python train.py --image_size=64 --tokenizer="word" --beta1=0.95
Rows from block 8 of the image encoder of a small contrastive image-text model, named by matrix and row number. Each number is 128 + 24 x the weight over its row's rms, rounded and kept within 0 to 255. All counts start at 0. Numbers have three digits each.
After each channel's rows are labels from the 100 images, of 14848, where the channel reaches its highest value: "responds to" is what is common among them; "peak on" is the class under the peak. Only what is clearly more common there than usual is listed. The data: rendered rooms with furniture.
# pw: pointwise conv (encoder.blocks.8.pw.weight, 256x256x1x1), inputs 128-191

pw.221:138133128142160134144108098124139128149118122048125065133160096103128127154160124143141100057163154118129131131113124138181133124137166137155140172138148159119099153149148148079196127132174116
responds to: black walls; count: zero
peak on: window

pw.21:100126106154095100141136143131129177122140131122132150109125169147116119146115137114139118151123119163127115146127092095220118184106109131109134153160104117160117156135143102031137136120100118
responds to: robot; largest object: robot
peak on: robot

pw.193:113189119134121121141182152125167114168126152100136154152134065131131109109113114123101100150108150119165071163133130111105096117144108134144152099126152120163177129119114145122139171140163148
responds to: lamp; umbrella; largest object: lamp; black walls
peak on: lamp; umbrella

pw.136:101104121124158098125126138082103137144156115113157130109131126136140100138091124121143133094140175124143151155101152163113160089157127154135089131113092139087135170117129152140195177072160112
responds to: lamp
peak on: lamp

pw.97:160150126193135096143096101102106110139109159123152117118115127104128139123107134134105139141133161137107105124105132089124128138139139154114142119108109117136127152100091140131117115106155123
responds to: count: one; umbrella
peak on: umbrella

pw.44:196145142080146088115135098157110145117130121116148161141133124125094127047127118118162178124126147141119120164147087172137111115123170114123128175099145129150162117139111104126126115094098115
responds to: table; count: one; largest object: table
peak on: table

pw.160:132097119159143120171096102106150156181127118146126140122125186108131110098104080109140168144130121145133131188096144101192102163160137083108116196122116147142159124167139133099087127087137121
responds to: arch; largest object: arch
peak on: arch

pw.11:120121160104119114126149171119146154164127136138122123111168071115165121153135181076104185126132123124144166157102112121103140124120130114105123116117124138103130154119125123209095127089116127
responds to: umbrella; lamp; largest object: umbrella
peak on: umbrella; lamp

pw.207:140153110125120146142143136152099111150155132106100120155125122135109084147095147110161109126130102160103148128140147107135123165152152116133162124110139096127118122137120163111140173139139127
responds to: door; count: zero
peak on: door

pw.248:125121146101123162145119079163112115131101124125100140161174135142128114130129123096103119115176113122140121145162105102120150101128124154114181154124138118141109145141135146139119144111133116
responds to: door; count: zero; black walls
peak on: door

pw.227:132133129159163107110134186134088129148115141147159097088133114178090141106143106144130140110114149158112102137159144145135173101099129105145166165133157124122127100117129115146197138131121122
responds to: black walls; count: zero
peak on: wall; window

pw.67:099095102100122117121080133162082116191126128127118148121167160107098126087131135139094169123118155092111084118150152101165116133159150142123111164143120150137132106123108142088115117129145141
responds to: arch; largest object: arch
peak on: arch; robot

pw.110:166150160125129140141157129138155140113102102150118108117146094110131125127167148094115114137110141130135079123143090187179106137113127140142116082132104122131146118115148136123101162114113127
responds to: sofa; largest object: sofa; count: one
peak on: sofa

pw.187:115107091213144121136151135128168121145122139098181115113123118127165159140141171113118150162118138169152155109124143177163131107149131139156090140119110145119132107123116132060142112126108094
responds to: count: zero
peak on: door; window

pw.46:105114130097106162127134101118087110154073066125145134098174099084129109178140124133137153120107117107071143147095130129132086084121112099125082127147125109156178123114112157134110155110090117
responds to: umbrella; count: one; largest object: umbrella
peak on: umbrella

pw.4:142155097142061146159180162131119167139123083123153167113129120170119128111142150074139165141108158164111111155152107164126151138091126106151111098172143182127130106148123118093132112091110128
responds to: umbrella; count: one; largest object: umbrella
peak on: umbrella

pw.100:138135150183147121139135085126117127117119191127063113120120125147091131123141140144142092138114142141129145140135155129122110153106147083120119132133115113156128154097117126158106123111116125
responds to: table; count: one; largest object: table
peak on: floor

pw.159:101101148091135119123083131110184145115164138142126105147159148104121108120138090194087138147145118123114130115092101072123113154127107165112080133144157146116109115146123116122128115170155094
responds to: grey walls; count: zero
peak on: wall

pw.70:116083093084093137135126161133136143102111124121109075144127132115111136136109099139167135124101142103135154158144108178145157174178143155126104125113149125130122165108134081182126163149142111
responds to: table; largest object: table
peak on: wall

pw.166:165109126114125143162170150160119100138154119128120237162161126113110147112098088138116145127141162114116129170109133122099141205151141087201128091121145130127116180121147144144174139146135108
responds to: window; count: zero; brown walls; grey walls
peak on: window

pw.201:129098142096109131178151114161132117081132112119130123126095117083103149096131088165160120122162101114173103155111150178156163143118124171155121197128111127138142116137142109152139164127130137
responds to: grey walls; count: zero
peak on: window

pw.50:104092130149168142110126108125100119108117097171139148135176093139111137106170097119161192121150121106140105205148096160146104163133128114111068103147108111132070088123133133129104138152074094
responds to: table; largest object: table; count: one
peak on: table

pw.215:119141093116129048138141151120150148125133111104147080125131138107117136141143119143074155123117119155125131131105163171116122107148107140116154171118129146127109085185108070105135122114130134
responds to: count: zero; grey walls; white walls
peak on: wall

pw.126:116156155118152144119168136115150128137134120136182132120183127105156112155115167111109113153134156132150114133170152175108105170128113133132147101112138138116132121112129155115148098103112113
responds to: black walls; count: zero
peak on: wall; window

pw.195:078125166119129100116125147130131151187109118068137123093128132114148152153164111107125127107110140150119141141107128144135151143102102128091153110153132150112114120047123100107205105146129138
responds to: count: zero; pink walls
peak on: wall

pw.94:151106133134088132140091111133136143104138141156114132132109167192140140078114135118126099137123128136119111138149124129142124167162126148145200103094151168096114155111127124217123103139138137
responds to: count: four
peak on: floor

pw.19:139126116122093121163110146145114106115111126148113177125139084136140138128133161164110110152156150146158133100138121159118131119132148144141122073113111091125106131111113131179101185126173111
responds to: white walls; count: zero; largest object: barrel
peak on: window

pw.137:156128094130127086101149122113133125098128107091147115124139076141137128107157136192128130096090133110084135170134070159135097147064157105141098182104105102139093162096133128213134158137101124
responds to: table; count: one; largest object: table
peak on: table

pw.173:115152104139129118124107128144111124125118184128088138137122109121155118108143148139120129104107147112106096097104168088075179104134117126109111130102135111121114130133127100146083136117128131
responds to: pink walls; count: one
peak on: wall

pw.28:098120099165114084102134117121152112120118101134091107090113107063111103149146104158168102126097125133122118180136106154153115121152121138119132123139101120118186119117162119110131134127145126
responds to: sofa; largest object: sofa
peak on: sofa

pw.152:142158117131131110103130127144105116148128127176104146113146100139140146141151099158100134118106120120113082172124059125119114131105136128101152157122122119151137151124151146084120128117123113
responds to: ladder; largest object: ladder; count: one
peak on: floor

pw.40:154117095130136177122151145145142149078131124092160116218121119118159137161142146107169163144104123085146139134093102133200102205111091141131091121123114109114105087114127107093135130097128124
responds to: flower; largest object: flower; count: one
peak on: flower

pw.7:108160139124169060103140134114132119165120129122136115113122133107153126127126139098147134129120126106152185127109125120150153116099131056116149111081163120131173085106158186074107149102104123
responds to: flower; largest object: flower; count: one
peak on: flower

pw.22:143108130117127112119114133130135113118097120119122132224084156130102117142139150126126115164106139108156153136148104094091164125142147137114159127146093142123107128152124123104112113113151105
responds to: pink walls; count: zero; grey walls
peak on: wall

pw.62:168156127171141118145129104107136087105119119119091107159148146133126155124073101144125082119176143138092135095145133118115114068129145148108133142169128125100156141142101156158112114119179116
responds to: arch; largest object: arch; lamp
peak on: arch

pw.13:128137101108111105114166133155130106144121142148150136088152153140129128180170183140106154101107143109129178136131151173140146111158106127112126129110133105157089164118117103143148112125142128
responds to: teal walls
peak on: wall

pw.71:100121109130112148124080080138146133145113149121132133125116096123120108125113150119117108105108137154146096153129161110132157114114124104122120193127121116144126124113139192129130121124163126
responds to: robot; arch; largest object: arch; largest object: robot
peak on: robot; arch

pw.145:102110163104098111096157089157164137110142137140099087143127143114133154109148127120066142105118119149119131118117140126124105056142121127110112166170147113116114117079107124159110123115127135
responds to: brown walls; count: zero
peak on: wall

pw.230:127088185149133079148145134096128154114105102149104148126090120101158125097184088114115150098095107149098166133167146092103148129148138148125085108143140137159134123185119112108106149144160106
responds to: count: one; arch; largest object: arch
peak on: arch

pw.223:130152102136178143108126172125109125115123116122137122147127169146101107091111092092158126151127105123144123112138126106163129128167092113123091157139128098141116117125109176105135120135139122
responds to: arch; largest object: arch
peak on: arch

pw.133:096146090153124142099138131131128119125150146079149098149156147090164119157124153143156106117099123101123097112148115166111190150082143086094147132128136133102129125122146138117127151129127112
responds to: white walls; count: zero
peak on: wall

pw.154:125106095097152179147130152102156124105113145119163112132096098158170111118135126126155166128145116142085143132105104128170128153109136108137122099088145135087158134124148128082133096139094145
responds to: flower; largest object: flower; count: one
peak on: flower

pw.235:134158111105080080136169105124101145116132120123147130114138122120185156148125175163148135128139116077136149106137087099143140113101137137127109094135137108136071118094127145133152112127158127
responds to: flower; largest object: flower; count: one
peak on: flower

pw.210:120136098130119097099091120164143117135125108095121137138127125123135124090114121151133093107122122139114082161132137127138107098101137146112083194125113134118131129106139133148123153157155134
responds to: count: one; arch; largest object: arch
peak on: arch

pw.25:158124146158123137130105141136134146092124150082115107152125143148124142119149128104124099091128156139080153118138110117139150052102140139121179147149135133107151180108126132147117124113115114
responds to: teal walls; count: zero
peak on: wall

pw.42:101108138135121110107110089106110109123121101150129163164121122112152135093124108141172113113149125159120099181135142156123144097102131117127098105127143133130124165157156159124108107082161142
responds to: chair; count: one; largest object: chair
peak on: chair

pw.47:130143151079133149148162107117134175147127133130133110114128169130104159187127160064140087104146102144113132179070138144141138129119119108119158138120136133171100133119121152128146109138122121
responds to: flower; largest object: flower
peak on: flower

pw.200:098148123137101109126093128124122126146148157133092124168158098121145136111109088115127148114140106130123095154086123097086185127119131125123116097110126101126087082136160109134128170093145128
responds to: barrel; largest object: barrel; arch
peak on: barrel

pw.242:120133130112117121107128136115148142140129136125119161132122125141119145121110136130120107148141120163110142121143135113153153166126161179135111117112128089127124136162161106129130143126146111
responds to: window; count: zero; white walls
peak on: window

pw.76:129133139164138104127135130141138103165143115149104118121111147107109171109098046110135136138116114154127122126130157107140151133130107163136116181133124159122125086143126134094133175137176130
responds to: arch; largest object: arch
peak on: arch

pw.128:144126154122146108077141131131071141155114133125127106144091074129138109064105152117074088102131132144102127135126119108151159179153112113128152118134108120158145102076121128094137143134144121
responds to: brown walls; count: zero
peak on: wall

pw.191:149116110101104153120149130149143142133136134126089130113148114146097113137128131090134103117096119117118127142115142158090118128129109078120143172105168135100095146141146121113109137137161142
responds to: black walls; lamp; brown walls
peak on: lamp

pw.114:172136130152123120137140154117113126117140152162155125128168137168145141116120112159093105125109124084104072175130122133130185118103102139093116084129088120101132136138134117105111112131091129
responds to: trophy; largest object: trophy; count: one
peak on: trophy

pw.158:114091117059083129121093156138119123116117112161161124127142101090106101104159111145140160131140140116111082160175108132160116116137107118151139172121147148177173172134151132127126174119112139
responds to: umbrella; largest object: umbrella
peak on: umbrella

pw.89:103116104122161152125140162109094135128142111126133115103100112081131185131102088128103143128126125092129102137136099118136154120126159142118144067136131127129255118159131116127134169128126119
responds to: umbrella; largest object: umbrella
peak on: umbrella

pw.143:093125105088123080140117122098136116159116122171127135168113177145104115145100130170134128181135108137146164167117126070130140128158148131103131140117128113119139126141091144102174097094107147
responds to: brown walls; count: zero
peak on: wall

pw.162:137115121086161098114103151100114156096129115146085146150125143120167152126124172090147141096147117123123154148146134119192147146085113171106191170130163177149096141129105120181139086128156146
responds to: arch; largest object: arch
peak on: arch

pw.171:138094130122125121122144132119079133077114111135156147138116154189184085220119128163085179119118172132113134120112142122156164088129114101151131116095150148106120130089158123148088135127143129
responds to: robot; chair
peak on: robot

pw.202:132128143118128102114123130098140114141124160142101131185147131114159128155104145104129103126146119131118096100105123142142124166122112121102189139140147125112093168160130139088133108150130133
responds to: brown walls; count: zero
peak on: wall

pw.208:157119137198084100102108139159168112148107094148103137116102109146132114102080132083156120119115120108158096103110141141075097124121100128123118104172140116127144140106125191122111156133127110
responds to: barrel; largest object: barrel; count: one
peak on: barrel

pw.120:153054137153106147131168115113077126133124134130092078103084111072092099122147130124113110145176129090110117134125118122120106120130102170120083125116136133076093125138132100125118120141139133
responds to: count: zero
peak on: floor

pw.78:136139191171087129094184101112102120104141124138105150119111112139145127065098076136159103126151149110165144122143103139046158119119116117146103072135082138101113131092151143093108120112104135
responds to: barrel; largest object: barrel; count: one; sofa
peak on: barrel; sofa

pw.29:155114152121157085131123145116142162140112116163136111103137146148137151161106128143130149117097117131092133137124140109138153127113095115109090139119120108121103112141137157090156149130120124
responds to: trophy; count: one; largest object: trophy
peak on: trophy

pw.188:130149132110130109131153165150146111131125135128113122125106116135137125169123138131130150112141162118131123092128122071115127114107139111115123129108154142131130141143131117116117157130123149
responds to: count: zero; white walls
peak on: window

pw.9:105123141096104111143100171139099142119130117117111174109147176124134141152138164166115112139114114170106163128134124155078173156139128151132096101091160140080078117138118130117146105100132134
responds to: umbrella; count: one; largest object: umbrella
peak on: umbrella

pw.20:180134163146109129128095111124120122132119121096106124125167153101134111106130112111129185111111130122148122133178099085143118140064128131092138108107106147130136103127107118150133126114144084
responds to: red walls; count: zero
peak on: wall

pw.51:094121115101124126100118137137136139131136106159120139175154091169167111155154135127081102122151102154135120134155121168119125178129173084151101137101128106118116149122120100126107111094156120
responds to: ladder; largest object: ladder; count: one
peak on: ladder

pw.73:140140122130114147090177110133138126112110109165139134128140106117132124150162134136113111146098144118103200142136137117178170072160091117106144095132127134141174129112143111138180165105174155
responds to: lamp; largest object: lamp
peak on: lamp

pw.16:091115125132090113109144158125121123096118182138127104141129124123146138089115143149178137129110128099150147121138116109162131114115138136142173108119144112131092145115120093164098125132090124
responds to: sofa; largest object: sofa; count: one; largest object: barrel
peak on: sofa; barrel

pw.198:116127142173101108123147087136148128125153107111108112143123082131127139137156136139144120121114112111106080126159094107143143087165102054102107137194120130080138112162099169188109173099137131
responds to: chair
peak on: chair

pw.169:117089132158072130119136075164145129097107124132153124119150137129108130151113100172131125109133121129122093125134129081073153090100114166126109132084160107148085145138132134154150147075162162
responds to: robot; lamp; largest object: robot
peak on: robot; lamp